python train.py --noise_aug=0.002 --head_dim=64 --bias="none" --parallel_block=false --moe_every=1 --layers=6 --positions="learned" --lr=0.0014 --beta1=0.9 --batch_size=384 --warmup_steps=140
Rows from block 2 of a small multi-label audio tagger, named by matrix and row number. Rows with one number within an expert belong to one neuron, the router's apart. Each number is 128 + 32 x the weight over its row's rms, rounded and kept within 0 to 255. All counts start at 0. Numbers have three digits each.
Before each expert's rows are labels from the 100 clips, of 14848, where the router gives the expert most weight on average: "strongest on" is what is common among them. Only what is clearly more common there than usual is listed. The data: short pieces for a synthesised band: melody, chords, bass and drums. In brackets: how many of the 100.
# router: router (model.blocks.2.mlp.router.weight, 16x256), inputs 0-127
# up: expert up (model.blocks.2.mlp.up, 16x512x256), inputs 0-127
# down: expert down (model.blocks.2.mlp.down, 16x256x512, transposed), outputs 0-127

# expert 5
strongest on: plucked string-like (26)
router.5:097135061124156096151154178141152138136137176207137133156083165089177108156124089087149152170096116162091172146143127130121099163136146125120138183107148059086146154142090158121102167129142151149134106093113089171184089109115099215142173101124137085125183085070145167088128091137122082159119093144123125136118169097112165069147120068112115137170102074105118163151156142122106079105086
up.2:180140109091140158156085124109152072125143151135140176081157116078118155120080123054189135071132122148093205093152142152103157176116113149158144069129144128139133173106122085119065134130174205140112138104082065139153140142110125063193138131079203124120191118113158119193129180132162117155159092140182180157125125130127140077136093159116135113138123159080129111188137150123131124176147
down.2:127108109145105171114061147141109137115126105136129182188159159112154042108101156165135154137151080148113070141150152158118083162176160036109144121137190130176086070085139179147151122177139136187153141160165123140137163174094224069173149153132082110126107103172143067166137111118165150179121092119105111135098124124131122110093116104094156096144102097140096127101128138143157158096108
up.3:097134076162123147162134105160132163058148093180078160103129151099149053120061085131141148078176132091154082081169143121098122139114125120100112136139139104149158107099134085110087120145093188100133125112136175116139121126123147115141155097139145148179149129114145165185171114128154123111150178140038106074128087185092063083150067127075143184114085103123147146134120122120137130117107
down.3:086104078142142187160096159184128104079139120127095104125097124054146149202151136084122088118169149163094063116190086134047130157138110114122208116106213158067134154071150146123100054106095154153115124118146153173146132084161171175085143128134104146152080144106147098166163187166158109077121141070108136136160172117097136191154114159124132097074164118101142090084100161116131094152154
up.4:172180103130135107200109133107127141138141124119120126122121050120156131079138123155158122123166131080135076109128175157171104111112145163157166118088085210162128149142136067140064178150141129137103123066097089153129138138101141141122182129153127123085189141168134107125140125154089082148101145133131104141163079110121087120130139112159090183043171141127088150120129104132098205131120
down.4:085161098151140108141087115125152172114131133151101075111169115169149111155126116160130109178155140147136144210165137034142151177124118113134099125105168052159148145123132101114176120139201083125104165081156141153153127125171195186110118092193138106075061128086103102155111179155129151120110142170099094130147172153150161193129123139148128084133148087147124117108194128105094155085120
up.5:113146149060100084170159149122120112143173097112154161111078146161110198167144115136150122127150129137134156151144135134129108070089129155145121088168139158139167151112140108127101091133206135102158109105056112069118145097133155123153150124128090179137145154115087103199165170108140103164159113130118141099143114128129151144112046205183135178130105108121119076154080106134086140127099
down.5:087120126129144094133082166055111093096157107122133177149117054161114088117173134172144132175158135166173092110150159113119089074157071085124091121093158149120204152167136104094108128118145128128071053156121111174086106096116140113080121132133133077172084117120117114076128104091098160173128142177123126103120109109117141140159139113170109137128047111124095067118114070134226157167120
up.6:140186101179128109147066130153108100134128078119123132130126110146173093039147138159115193168093148096098069183206024101100139087110098113102141112091071124101154124113180187124208116147070089134127082129124104131118148180174169139178137170096115106106138133191091108214127116134102070093104132166189093120103079049115109130091176100104094115089059079170119075109146146156095142107157
down.6:142121164124083116136138095135175144120168096166115187130064126111212162119131134148141090085160127117151138055075161150140070081137143159121151107174094135118138118166153194174158129127121188124121133117119151157140117091169078150134141161220147128130060127172188140130148088132075100169143091100153106102097088101144117115137143120161112131147119114116117125172143133132117061127126
up.7:125078118210125152146152132124184110108139159162140087113181137140080116129091127163105126078146107102157126142144118118129088142125127071123096154115127093137147123180221135149185175181109137122198126140151145132113124117118137127150087076129093082078150111095135117131136099122089099075193131131118143115077154174133099152175099131142151112105092139143184121139144106098140155148138
down.7:081119113128099093170142131158159078101135076090133137173209096063122124064138180087051073149122174191141162078147124110115102159092126131127175147100133057089153203127148082100108116124110149066131130110142123205129116135112103130152087116144129066141166100165170139148122144131171123172089140090061175152163157067134122093123114224104136165071122105116144157146097108141115159185150
up.8:145098195101086124140061136164123091113125116100171126093130080117081135151096158189090133147095159081086140161105151154149147109129147179104109149071102160193137155146126103100161099126157093158111107112083121146086156183154167142218074080162122132115146122134183164153144106129159119159166077126128163199192117135150129114060117098131137088117126137106111100122091135139128169152149
down.8:169077129118142125130112160198131080076089080106180137153133073131127128145104143169100050107148137104143168130158134132048140155168107124090114137107099149119089168120160144170130115095143151053089126090108124142127189199094108119161120115172157117172170135131208114092132121152157136125145082087124141156191132136158151078072086111126145104115156145111088104166097083157139111137170
up.9:055165162106131139126128033148070123153175145158103207090099119167098153189146167105133123083102147123142117130144110174137105085122068156110143145115106126103123118187196204104172084125057071153117134110102149128106163082113137112128096154114165089148056139149149131129124157166127157143124138152125145123064143103138150154097106173154113136111165142160117130104137126091188123136168
down.9:069210162104067116095100143172143136145105100101120135162159116067121148117161179170119117130121130151143107123069142071199065091054187169101128083153141093105146165185160143076168132064065088147124093117091099125131084142140113136106131124163186118141111087129120168153096141121165123168057168162162109137106137086071166136103139121115041116097117112189108148198112151124134086139135
up.10:137188136120067099107158200136146130173119136104151108135137100133152085063116156080127082128086163137200089119124150121090114087191066104160135076133074167154076189178166094155087118140139166105168147141157127185119116107161123134127105143128089164114136104149135135123163147125118114149137111084095167116156120115118173119160126171115085172080136092149195104130088107127150094122084
down.10:099153123118117126180155142163138164131133125137110150137129123075169097130108156101105088111140177158121116053093080162130154181128117096200123126098113114143073114143127180153174121118106117111106135076125087151158122144107118154128164116146106106110105105161105155149189092215175114133092096071098175149129102113187082079110094132118069130127096125082097134101139105124127115179189
up.11:128150102209153151134163113135134156158200147121054113122158143081037092085096171109106175147109116162150078082164160096173111124144146134118147138165150118109171146144096132091118132167113138121121093123179136091097156145030133122193090130088150100134123148111091117133138155076134140097088116097117173175071084162111106138120091127068138162146084126144145118098132149158144182078139
down.11:129168087154129109142138139135155166118124148190135162225128124092090071110091141176128181138140088133095121132153151117140148161137159103143109058130148107095115163094161098076110164084123105126171169114105133190176147196072126086192138116137130072151206083107109109050077115119155151136070102117115075113202110089143118061097115105089097140121121091117077149172177100140109068120115
up.12:127174150107103086066139184152150193113092131149153098149102073151140105113050090171102087170174092081209138119128107126089148138152116144138134099092128120121116122113155100123132101120098187109056123118166172159085119221156125106104135081120128125171117113123136092089141182083124147152149189142145109138111109130140189144158156156110121126168104096127100092193099136127099159082096
down.12:133106129164130126135088139102166121103115223202134119118139114116109100109162142122141222084070140112128104172087081163149152159107074145134124110113166104148153083155126147113154148115151098144133077174148137053081173138180125119118138156119138108174121157112095124140130124132134083109135137130124110109067087114146122166088117185071144106169138178077204169127134134134070141198163
up.13:121187147130143138073146142148108165156093111146132146112066149092098091183128071118138093111134165112130095177174048149114094118168140161146125187112168139141140098154162181118183090113126119114137106070170113141146098130127103070175129182132097109151124102137126135077155141162060119108125120176098103103107134104104152126126203107165155134122171119124225131109151138142120111106146
down.13:133084151165063130157107052132125051108189112113100122101138136113100080088187155074107195129098144140108109108191145126151106105059126148145081058088113156183153100148138155064110081119133079105093060155113082114174126113088099120178115143153159097157092163126107148207134108144155122076141121166184123138116101074089123220069101096154189155116095100166116117113139106167156121161156

# expert 15
strongest on: quiet level (81); saxophone-like (25)
router.15:172079158107097113102134129162179117151103135162108152159097135129094097132165085132117100065129145188181183074109136150106055098099077128145093166139146160129117104175120114056144132164163183047119067107176098137122114118157077122138126184116165156119104140094164157081123120129109178077173198168126124135132147124132138142188154144143124173091124082116124096119175102133148129105152
up.2:163101124138128154125124097113113137126162073107073206083117138119116171155161108098120144062114151160149145105095137121123088105090187098127147136115113185080098132123070150107131121100157135125144187131129197141125112142116110141154215118109130148034129097135135090109090154104130139157127156104126133081126134115118094195130079139156034158092141148141141129121145209129172089173162
down.2:105109117102077089206057151148159110108063074099123122127171128111193146092096148134093156062070107074132069152122132070108201121169133160141147089124088087147112105145144144146126134130083107097133092122102072085177138084138124132152106091122113072198183122124130067133195159153182107118122141091174087170091074112128134091117123161126153078141101127186112139196106190133169164128134
up.3:157157122128100211160113118139077156050184077105154195089091134123145144146095172143096139209083122069168080140152095144162104101103106123145134127092043161098115118188111197109114119195127119130135107137103101197116136143154098104109126139188108179161114141176142153154094114125122135082105134178118111117130075136095096184112179088154161119120113119114096178135112080133114144139120
down.3:107090125171144122107088123166176108076174128135189091078177111151123084169102106113119101129175044188142118124078126149111075132164088084168162157128161097132111114102117143101066179159189174095116051172172088123125153127103142066121068155127109080151157145143155087130137123097145131139115123111077155104182150137103102067120121154146185151153130077115104144101103091172084137158119
up.4:122098177141135094134126097198132100137093144137141117117126172123163103161105138120123096152148155112100124193153108155129094153115220190149133144164144162163145152125100117120153103075130157145143139162136072112138126160118180100107153069220102109142087163142143073077144123107118160164105133155087152099090076134107155072090095165131147111117163129099182069130101132127117159086134
down.4:186124095103127125104104113159129096107095111114133127089137116164090107173125134125126098116146119135114179086158131098115131156097171171110107089201135132110094158101114106075098134115115139072146150136138090089131102170110170127217164092168153128140155148058153117183169179199105163145213084157143129104116148119113164061122096146127070114144160134122173139137105133102112130099157
up.5:138172105125091093176130133077090132137176186125175206127125138228098129104114120085143146188077121137138131152169070107122143118180114127095076145154104091090143159132114153101105154105189147143126121064079060135147132154125114171111109139124088127150102095131161139161109103123122125074109124133116161114156130111124135131159095129110135143155093138150079148127184091170143097129087
down.5:125092113182089154137104180144134051129089117117197148150170112120147042157149116127092178138105063189143134191124083116070134165177080160088100146114126112120098120077170142119109163110164106183096129195125161165105165137135129137149104161147013092129177143098126074124154097166172146156120089093155134137153151153161123086144096148077159072162115126083198117136130070134068131123082
up.6:149172156119124161128191131114139144167160103157173103131113092128093102116127165182163121180147107115086122178176122161159117091147167174157095178150108112144155119148168159094092141200131142095122115101106088121053105157110128103109115098140114118134167110131142146108215107078070075111140150151076101164131023144061095168162114076115141119115146133119124125124116087135059079114069
down.6:156096187138155083044094154194178160119160134172190125110112103101171178127105106135103075148119099091120159122086197126119155103137142142134169129105132089143134100100075116159111137175111168156117110147094104095123137126168151086085127149074142113149130162143151122119126124143106112135177084087148131070096090118062112140090122107080150041154115112052199152148079163113129158177073
up.7:140127201138151134124174134148130162142069091080117129128112091100131078091116109179132165142148181089155134148162118149071135101124165137179151145109139153113134109081108073117156113151168137181163155083103113085090125146107183098122132057155144127120136160155117084163157155061134148153169155103190120216063061149096112194137105154103142052120127130140135108071066074161142110079185
down.7:151145098150106095124123107165122171158162121169119142117066120133138057130085122109109207091073120105164136122175098131193157217119112104133082140124142127152106033082115195142079123150162169121084125112126092117135110120139121052143148143100113102124185090158121108176155076138136129111156144139164101184101073170110104162099083117110212049121088131138114200134206138154098099107143
up.8:123107135128156122130120139141151115087050090117157138174119094199110123153099085172055129067122103109147133146107074160148088102191133148129132156151152151160067100133177118115179129112182158143137141109111165193170131163125121096105132116135144179130119129145153122132202158129084169120122093125065111142160145158142153138156118123143121126105142188091126058134164146080098133096078
down.8:155144094087102105085141104112087126120040136085121154111077116101098185118088123049097154086116114106167129126099100131138164107090092171126168116187105144168135148190124114085105123130054119117149148213137117145182153082146075087112147204130133145183114194143155130115160110121105157175134104085174123106148148144069124118148102149135122119115105120149132176146085170069148119144110
up.9:117178103099122143120170105150127185123149127170163106067136177130083121085135147118151146135179099149153126043107141096137154138113173182059149181182177102197160126131184126160099113163105125138141180097067091146127076104101102131174131097102132129154170114142132129160074105086060172136176100155174119091069074086059178127135113081096127076127208180155092101119144096149132092105124
down.9:136165164181089130187172107158117144062100109161133146185162127120173137083101151124106138127068133119127136114114115113136133194091165177078110095143075092191113093127069121077172083112065125118146140159097084185166094161127087124101160070122202077161122143129152168100136078143146123107160123151166137133112092144131109117147107135123185065118150117128154196182112135085090137077126
up.10:141153157117130157122133080102172178099141100133154124105172127168039148106141166152132104153116163118124133113114135101074191102129108133119151158159096103188233106177133169111152124149075144113114139104107129085139166159109102117169156080142120156173100153133144141156117130141105139101184108093131111088089091117129139157129125133067142136155124155134144104146165127227130098082116
down.10:163151164173136108199135119166136158100067093138131188211112116143109107098090168108075158079095162093127096135110042110139140139135124141092125143205099131125073096158098146129167159120097064051195123155098063114153159157144094160152145113118125091114164193154177161176155102163151091103143116111123098143133100155107142088170150147099104087067106099131187139096165166151105128067106
up.11:113092186090130143069104129108162136142071091130156113127140035140115190145098097121091117143182112150088141144138133078086134150094174125150189206132164205098117110095138146171125169104105188156170133083137171122147123124093061145155114043138142094140107112147154161154114157123096169118155074116095143133142158120128087161175154122091069141162122133111119142136175151120145174144138
down.11:109116166119112142145134155129159132165146122077046093177169099129116145128133159081126098130188150098108106166116092135140115096118127071153086098143079147182128128211139167146183162109114115142180157106107106096144160143159178197141087118116141104117086183183077101185191132130070120190070150100126123135110142183082171189228101121146109168140126087164128117047118173083178175099107
up.12:157173173138104141128115151076187116075119132117133155169117134144097177169153090144148162126118135126097120067103097136128145157097103141102170138139145153072127100104123153156139089111122134135106114105057126129134111164061137152135075105121149144124120136140127155104064173132144107090109119167179108133137105081146119155111184070101057117099161141034136119151170175097154112123172
down.12:122123144131103143099102190073161122140124101178106115158100086048166171157101153127155101190152175160169170179103212144092102071093112053100125118110167146165137139140085112172126153141153189072109144103110177129077153078128073114114135143119112120119114077112108131119113143061076099173143135127120054112154166150102108158162156150144049200107143102108130081112098158141131076155095
up.13:119123113155100160192111138124153091073145196114163126182177161185130118123079128126125120172127067119151131118107160174156081116142108102084149062151139151151148139129152107145147127100101158187095141127188102172214125223150123181183144149111074082051155106176177104108109094089149108164102127125086144128150087155052106167119135096104114084137148122118094089097031102134150094119097
down.13:118136089116103154111125183153154186165165164196131115142126193102140093108174105114204125148158067169152128120158182141188069131101156124118112147157184064131169086117064100077120171130125165100095099102124080112056146167106142133182113163145173105142195092132109136067098167080116133126118163220065082149101066089113097123156175094101141159155177106163129171131138112149093090121148

# expert 7
strongest on: quiet level (61); electric piano-like (52); melody instrument: electric piano-like (45)
router.7:088165111178088122105159106169080163173131100073097137095105067161152132148075125107044091134055133162158118160094153065077161118117089125117152096195162120153110108139104131100131059186123129121137123208099095139110124123151145077061119105116144153136094132119159135135125140113143112067189129113199091160149114099110158159102145149183128108133091165122119109141130150090116133123149
up.2:182149118122118147146209134120133088152168139088075151154171163114122158086124110102144117143146110114164164079121122135125141088052179117132090126161107120077154177108152057111149122126120172138170120168131119099130096131080144143138149128085112137122099159152109115149107135101132152124158161101132173192170117172145143171152086144049147174151099061104177113181154107125154074149131
down.2:182136117143096081103084125084160078105150152113199150105194089143164171099161114116097163175090139092088150100102139162151143154055116174154153106125143081195181171146121129099074146156155120145107091197078105091159056085130165083147068136085154091231218172135134152138130089092127096124095151125170126130066138110151082123144110082095134131167124104107120170177107119075084150162093
up.3:106157143158139128159095107157153176110154117121102135181129126094105135135192140132152079147112090090228085083117033125143093093152088094112136224171171177139146137128091146133171105083105189124101112125162157105106129120085102176097063140169142090111133100171147122130131123109141122161124138193087161130088170056149159110102155131131041169099120172070106127093131135121175191066089
down.3:088131078096146066117134105099126132162145093104110169186144159139156168166115131146096113114140144138116150119134121092157125118096133115186080164148178136093141179068117135155125091117132150039108180131122125132198110093137115142120079126157135112110069110166140169153120139115096103137099059126162161127146129177169116148116102130170099138078091133191112171179116135095141137136186
up.4:098154123091147109185180100098097081124091080186106250127142189110164140152156159142139126094102135063117167155109147130176178151179119160136089166098116096088130101103119086150142179134107141137115124122070161120140163131125116184152090136188081145126134122130128083098124087124143085165135175106147117105113143139132167093192114168142101109094100073170113106086099133119135186169096
down.4:106155118138145140139140143132105066123143104162159163103113063174090115098192121076124151151072151148115148134094115161138182097152010160135098158142164143125126131157164139075094161100128085125126055123069122102133102132108118135128119137126183141137138172112123132127127112154129078107125139125141092158116139054116026078153169162173159137111135091113132108127077088074140070150162
up.5:171111166123116157140131163117188175142110112211092145112123135108115136150096071128122161129137104097126126162124135176170150113134154099122049114139138111133121066159105136137199168125176176143200111147078102112119143133104126102104093135125148139124116099137132160122178146117076184113153142109108131148089109135100144177150059158127174127134122096135211099093188194141050094059077
down.5:180102079128154150144129117105206193080116128121119171190160143169086110128120112101126127106137130099091176055127030131126103127121117104065119103155091143065078148161168152148120136127124116101221152127119142084121162111108114190119112126136098115133094173104128160155142156163096176165130123055119207151151121178119206173172125131129118163138122117120144172134070172160157075138092
up.6:111147137120179159126160080179101160157127108117112092099077098112116127155179095139105127141140145125123148074126118151139112149119109162141113163121175144124098139121142126150079124153132113117157102147127139144128152144111062187153157119154179165091158105101080141088087095108142130130107144158143148119158092057116069140177142109137093080181200121063076130171145122072101186113144
down.6:135083147163118186122180126137109060139155137117066122062139117193133155122143140122125100158119084133144160111132149123119122081120062144091104179141088181135117125200183149141098114075081092094126106144104165161121111103106135147067080102124178154138085147089128150096093161105093113101108213127188178133125104139121174158133141110125121146127120091153111179143042093138144155134113
up.7:086120110151162190110154149203144100145095147125143102131110135101112119111160173151149153093157102069162102112119169158174127155143168152147127103113131129079137111107114096098065123168064107128117171134144157141118092136081111098157106147116137172100155156131055026177176157144188128122109109152135124172032095128089090105136173066092091087125175139150148141122114109158083093136081
down.7:107113162150056141123095084100165082106141117152133120159156135113126083118147145247111186130113074147154132151149157135147088080143158102171075118101156117141186126152125142104119129130112128123108066144096164079115141118158144109116097125154116108120136123125121061180099105085172090145170160154134087137057125153113121146157117141101110123119084101219188101091167063160065089148131
up.8:098154165063150119093108085136130162182138127136130189097102116108136182155114081131148094164157187085102124097114160136149143207098136142118101170083126128120155094155120169092159112115090092180089104112098091155136137156127120098144139103153075097154135121160141146053141119110139114090137177149143183111171156162099103107079162122124108119112128148138141170130156157169164178116102
down.8:091116146101139098105153120084064066144157154093142117114144109123160122122129187164157164148147101148167107157145172135096116108176085075123148176124101159144177130122162099096120155079145124164148100178124180186088099111168182146066098075115094108128147128095161106052147109144128130145179147125134115098140167199148100079178079100113136118136102102103140084142108021135196183145146
up.9:119151133127158110166122139110127226163088127199160154153091147159136086107089058177152155115108109140113107089102146133085139078126184153128119178144119104088145118104132093134125158139145171115178176127078113099125128130156134087077135048175134122195097124073105116078114105085079102117155139108126086124122121160160191090087145118129152139139148080162088122189088135199112084146101
down.9:100141145080093149168151151143081124119148086131114122151135081093139122151140147162099098130166173112161123084083184120134077154127109150096110121159102105094106157134102095103111143157110092168131123130102123195123134093126115121114127066115131133168152110093165134094157178170155159165173099144149103097132157103077157032185070200144153089170167053108148091089144162134115159180100
up.10:148122076163135153156104125091127117153112196110129148093120117095131150124124080100158124112145159131085074187142070085144110190179097126137124112108110115126080153201123083138107121100150077135126200115075107143164142150141143147117149162141157132086147115110102129070090130094184096062087134161102148121149129117101164120161116089126117176113132190073082167057129117062120140122149
down.10:163156095162174122189185090203068105109135123131101090104084112144092122145110090101131128120103217126139141181152121090118180148074086170124117096173114142070132130126148153177100117129150117101083130156147108096168143086094133183136164180136105124114134105097099099154122183180126137095114129122116131124151091093167165100135110177122101124093103144169111147082165137130113099141146
up.11:068152096140123170135129143148134190127115135159103103174097120113126118133161124153141129080135134079191158141110055157103117117186109112094167127135153105073121107171121138088149158173144125151124088146144149165150099109097094177080072133184147067160117062113122184081064139102132131134170140152094130170123123141134128178167167131105102087150117163164094137075090142094123077150120
down.11:174178122155091118110063154092130127172122116140093145102063138137116131148079125083041138110106079159095131180151124110075136136107103171158108072146142157180154118110074140148135079131165175132150111129181136122079089136181162079190098148081121124155131149141163136113164107115123126163099120141093110137130130158178097152086128143120156139133122123140145155136150180085109143078117
up.12:108066091162174174142141168160168170128131122158125118156070185104034098147119132129129136087175154138084080146182100071121145143152085121098109080138119092108101177136105108109083107083166099111180185138125195118119136149048104160151167074168157121130136114063096069094123180105123129148106157138133127096097122145088145153168072101121110169085132096119096119137128114110170148155155
down.12:185158131125153114162224155142037114158145107094114113149103151137171137137127166163133126161116143074168132127172127139147144149081138143155138156184099113060147186116082095119159121146093125094094171084140135144160085153107172112083155121134094196050115110157143130124071149115197089131134109089147144145210103109137125092117084138081068157090070164174061178104177118162144170084146
up.13:082180079130167163133104145144106080132172137171088101109131128101135135147170179124160161069117110160086152162126117121202138151109170143068061189118181141205112064152168139173097184121125143155088125154097131092103101143158123161133107177151031095115181101107161127152112064144161100129139164088146118164149113112121058135191078133159121126117114177108113123122136126145112185143112
down.13:140144160089139121069090116122132167168117130165145168068070125185164107126160118155184125181131113160087127149212120139147149100196120139154072110115196116098117154135158132177126128165154112110107092082114105090122111166152089085167076146158109158095098148084117111132174159121078145107112126150124120109099127113131116123127191134091086140134104089135166110147156088173080096107113

# expert 8
strongest on: kick (99); drums (99); snare (74); open hi-hat (43)
router.8:178114093163177161140122128159168090085198097030142116072149138139087101152145189107071079112109166128109171145139164159074162129085154139176135096115126114084126153078101075151154084134155095120152177179178123097049087123162141178198143122154122154072124183069099103148137159167126111193125099129154156130152144094137095186139062087068146136148158111085114138156130152151143097111171
up.0:143189190125173176104147109096146152174137160171133080144157164057084147148168092103184185142162066127154134183112121167111143185167171181117151147150119127067164078111113127094140127211050141089119124107173085126184102129082124135132112128086134095152076138129087115079101146149096132073118165148069132098126154114048140119131167077089142123119204135087165186112151151082114147084131
down.0:137117112138144160159128147177106149211125129158079152133154081151116150159152102152103108140149134137149139102091133107111134089085139147131129097146056101089134131134112075107194149114120109128151150161117132165118125190147136142124159117182217146123120158158115135103065121111128137135150165107227142071110102066119141129109109150095072162111097123128144116125106172095113132103163
up.1:124147125123139119093125126130134171181090108121092089124102076087082111125104085086122157162165096143107066130117123103110154108161123166194110080169216143140180148102140101136123144123110128117127097137108142090105125125098153115097081099180173188171139149081162068115176132094124094123142120104114152168077106094122083080079130129136128127168082090132103141092159137122091140053144
down.1:088156152151118147132121156087083096192174117111136155143177135158119145139138150187115152092116129129072136142113147160121115062113092106142144132171106141078118151095128171060065099120173098144105136080150168168149091053152182130123141128095108133092183067156120154150115111106147108143144145074161125076110132117125100138130109148113092164110135159128099174072110120150178104094106
up.2:106117188116148146100147152146135125175080091137151165106089148119153134127175075169133121133121120151118120159135089184119128108110091114078097125116119143130178124137097167120141061115098081081110085151182187121085125151129121132105144161144092117140084169139122134052144063146167181109171235158154186161162101086152097184065136139144143128115060134123125101135135137144114131085116
down.2:135108160160129196117147173139152125155126136131149117159137076079114132109181109121166122119215081141138132168120133113148073100128087132113136157127184135106134132147062168113106137110113113128142144147142112149073189146048109105090097110126118129117104117118125130024175158133127172082163121153138116168098104143135128117126157152063093114140143084135168108098132156133095118144031
up.3:074180135110045102155154117117134129125117126134184145083169094139180148107091113140122146116078120095129103120121089162132157104118116115126137177114106118174110107196082165112167122166154079162101081114060136131113127160105119099144114068140165101161107130205121141167158096138151080118164146113134130170117106131135059151080109133154129085121088113196116171150141130165098079147117
down.3:112084127102124120141155106186144165095157081127115071103105098041117111110102175105109174191093122122158129112129177115113137141144097118144159157062160064151119119111131150177134127150153143051085089106112131125144099136126060089146110107168162081132130121099163190170132093148147124099106097137146135166104151091113116145100179125140134155017130119102082109169163081102134095142160
up.4:056178094111081133152150135160105158105114186100107107179133073126119108080126126160120092075060118136190151120085093110139146135193138112127139138111141089187166123135145094105160116062098075150133049112101117107130158221168105135152086081142173103102097156149177152139151176119115065160131165208135100138172123132130146093170149123100113073117092070138155120133135115137165147109091
down.4:094126147186115099192152104177156129108084104139073103189206072092130183127109107089052126088081153161157127113068102118124163163130137145120124133094078094145082113150102143146165144108122097125125128145108097120131162117129089162100126114121186095116128179161115157168146128180127085151105133145171164169093137149114168070162123214129091099154100169110178106160099145090163104149133
up.5:124093093103140115143133131106131162141058128160145096165177086187088149206166124124152123118144089121125172160135088135078133185168125122096071162124162094092110123113175090169119151077157098073073140078097193154146150160112097149067163104163148106091156151141115142106124129140107157156127124120119158127094158144154153171131085156120108120168165216139129172086134079151101117140152
down.5:127138088081139123075166173115152125107195134117173134097163100125182148167159136117152137142145126140153136067100205163130143125121124103141175177159141148103154187154191067162119121145176131142118138132123165119119080120166085122106111109091061182151121150104148112119095138114153127184079125044101102124169172167142142089116114140117083075177153164134080128158108131130106149123112
up.6:067150153093091112105128088143197144135119103099097091113071132099185078094119143141121125111104114149177144074121098127111113092065080089107139174142135096137163141121045141053137124121176127201138100102142174174096117166147124166115125087186130167117134139135151150120120109083131101165144157104156165159136069081148100161082140109146146166139123135189098126075133148116188120069137
down.6:128121109166133120114165214171137118140124103232117140126129125080140187148145076119152195162159039128140143157154087139159118118137111144112095109136121171084121109188170119126162103130128126146108126113107134121165138138082140170131071160141097136185126146102080091106168147120063138076085110072112130133091115101144162212087073164120101117141095100107114193088159197127105127144035
up.7:121185085122186135057045108109116139146087144155118113094152105119118096111200114153187199132155125134128183097136111161152131071134159162155152148084129215129130130156145081089115195191058108100176135119144128117073106081155127156097115138114128160122148147121112098122118089091126144095169164116159101137081157056103110130159181107126136137091149157133118135110162118081086165116107
down.7:146117115144153136126130163188091169157179118160116187109151106151188085107170160142112186171152136099084122156193095141170156151130129106156073109050156105106107063062105150119136101174169149133118136084087050100140122122139183106145087175121118132114133177163053098155154103082145102086076129135154101152095104144163100168103101118076137107107146174161131131099175115170075130084150
up.8:067164097171147130173159110166110120184103161128156183132136138121165129171046120128122080135120162135116107171157111112129125111170069185119119100182123114107194167121034148076099117115073086160176100158167146172088124098140103149116178149148109174117108146146126130160191132189086157086150104083096162114125153169106122078140072144171123162109085110098172101074155147171115193124060
down.8:119139166071131113102126138214146141140111132173139143104108149064164136134105123062136118172164153101159101141129158181130151150129151128131160130112217110086130152099125123162124119121119118146123150074112161135113155190032172089102130149149110138158173062137112106056135127147170080121086093129055091163129148115141136086075186121107121133139141173159110090098128182167107136114064
up.9:121152110128181161173142096109159134139135137114107118115136123121136101112126122128181182089176036155178071081064133146157121118140117177136116108171123124126173134182133101103142142185114127127127080132064116079118142123076102153157131126109210086161142135113137069143077093097127134126147129159145079107060096078143102168107105112086102175132115095154121143169140149082131148134168
down.9:091081114133095114125126147113153126171129159121121130137091116197110088131125097164114126078118137161144103126170142106167155169093105082131074123092124105114034124124102074140036140121191090163115136084153115127130126139108075076158150164064131135072123143120177125134126141108141178123124107166186132212175125160184155090119135190125160121144112194095183124102127162091140142065134
up.10:112173114078148099149126092066116111140147057131142203093118108160101062122154145078109130230116124146118143091102103131139074077082150140128127216121117074154155136169163180080164181164152154096120093077132126130126148121111152143121109055133086074200144129149112143140165145129122203100143143123124170093130108112125139110159180176154152162145128123147170127167144130128151112110137
down.10:084161151139128185163143150132106113095151160068105163106085180153099098123118122153159191070155128087069124142148133092136087094093153129125135124168120217130156124114176128118138135093150151151156171132176143155138090078127134160127167097143063143187116117062114133086127125150129182166103072101107137090102104106069164118148101082147179136101127090150092113157123098106173167124079
up.11:130129077133161166149129079124105149071068106145083093146080169115094120168173065101117142114081158139168079142146066151160070128123141097138160137091084172139168063141140179110095155178128123125176147118128123141111130152146115090141114049130107186106201105130099188076068133093155101089141186143116178105170100158141120172105125106142153152054155158158115136134140090117068141090113
down.11:109124111128120123119198068189155137118164103187139053061098140123124150140129168135109145125081108106152162121166132144124147136141145149128146174133119118125162117068149185172114109150123190085087157122138126146164105142134101192146135093129168099077127118119101101161151150132148079065142137167108178174080133100095127167085101116134153117109087154064111162176150104158118160071148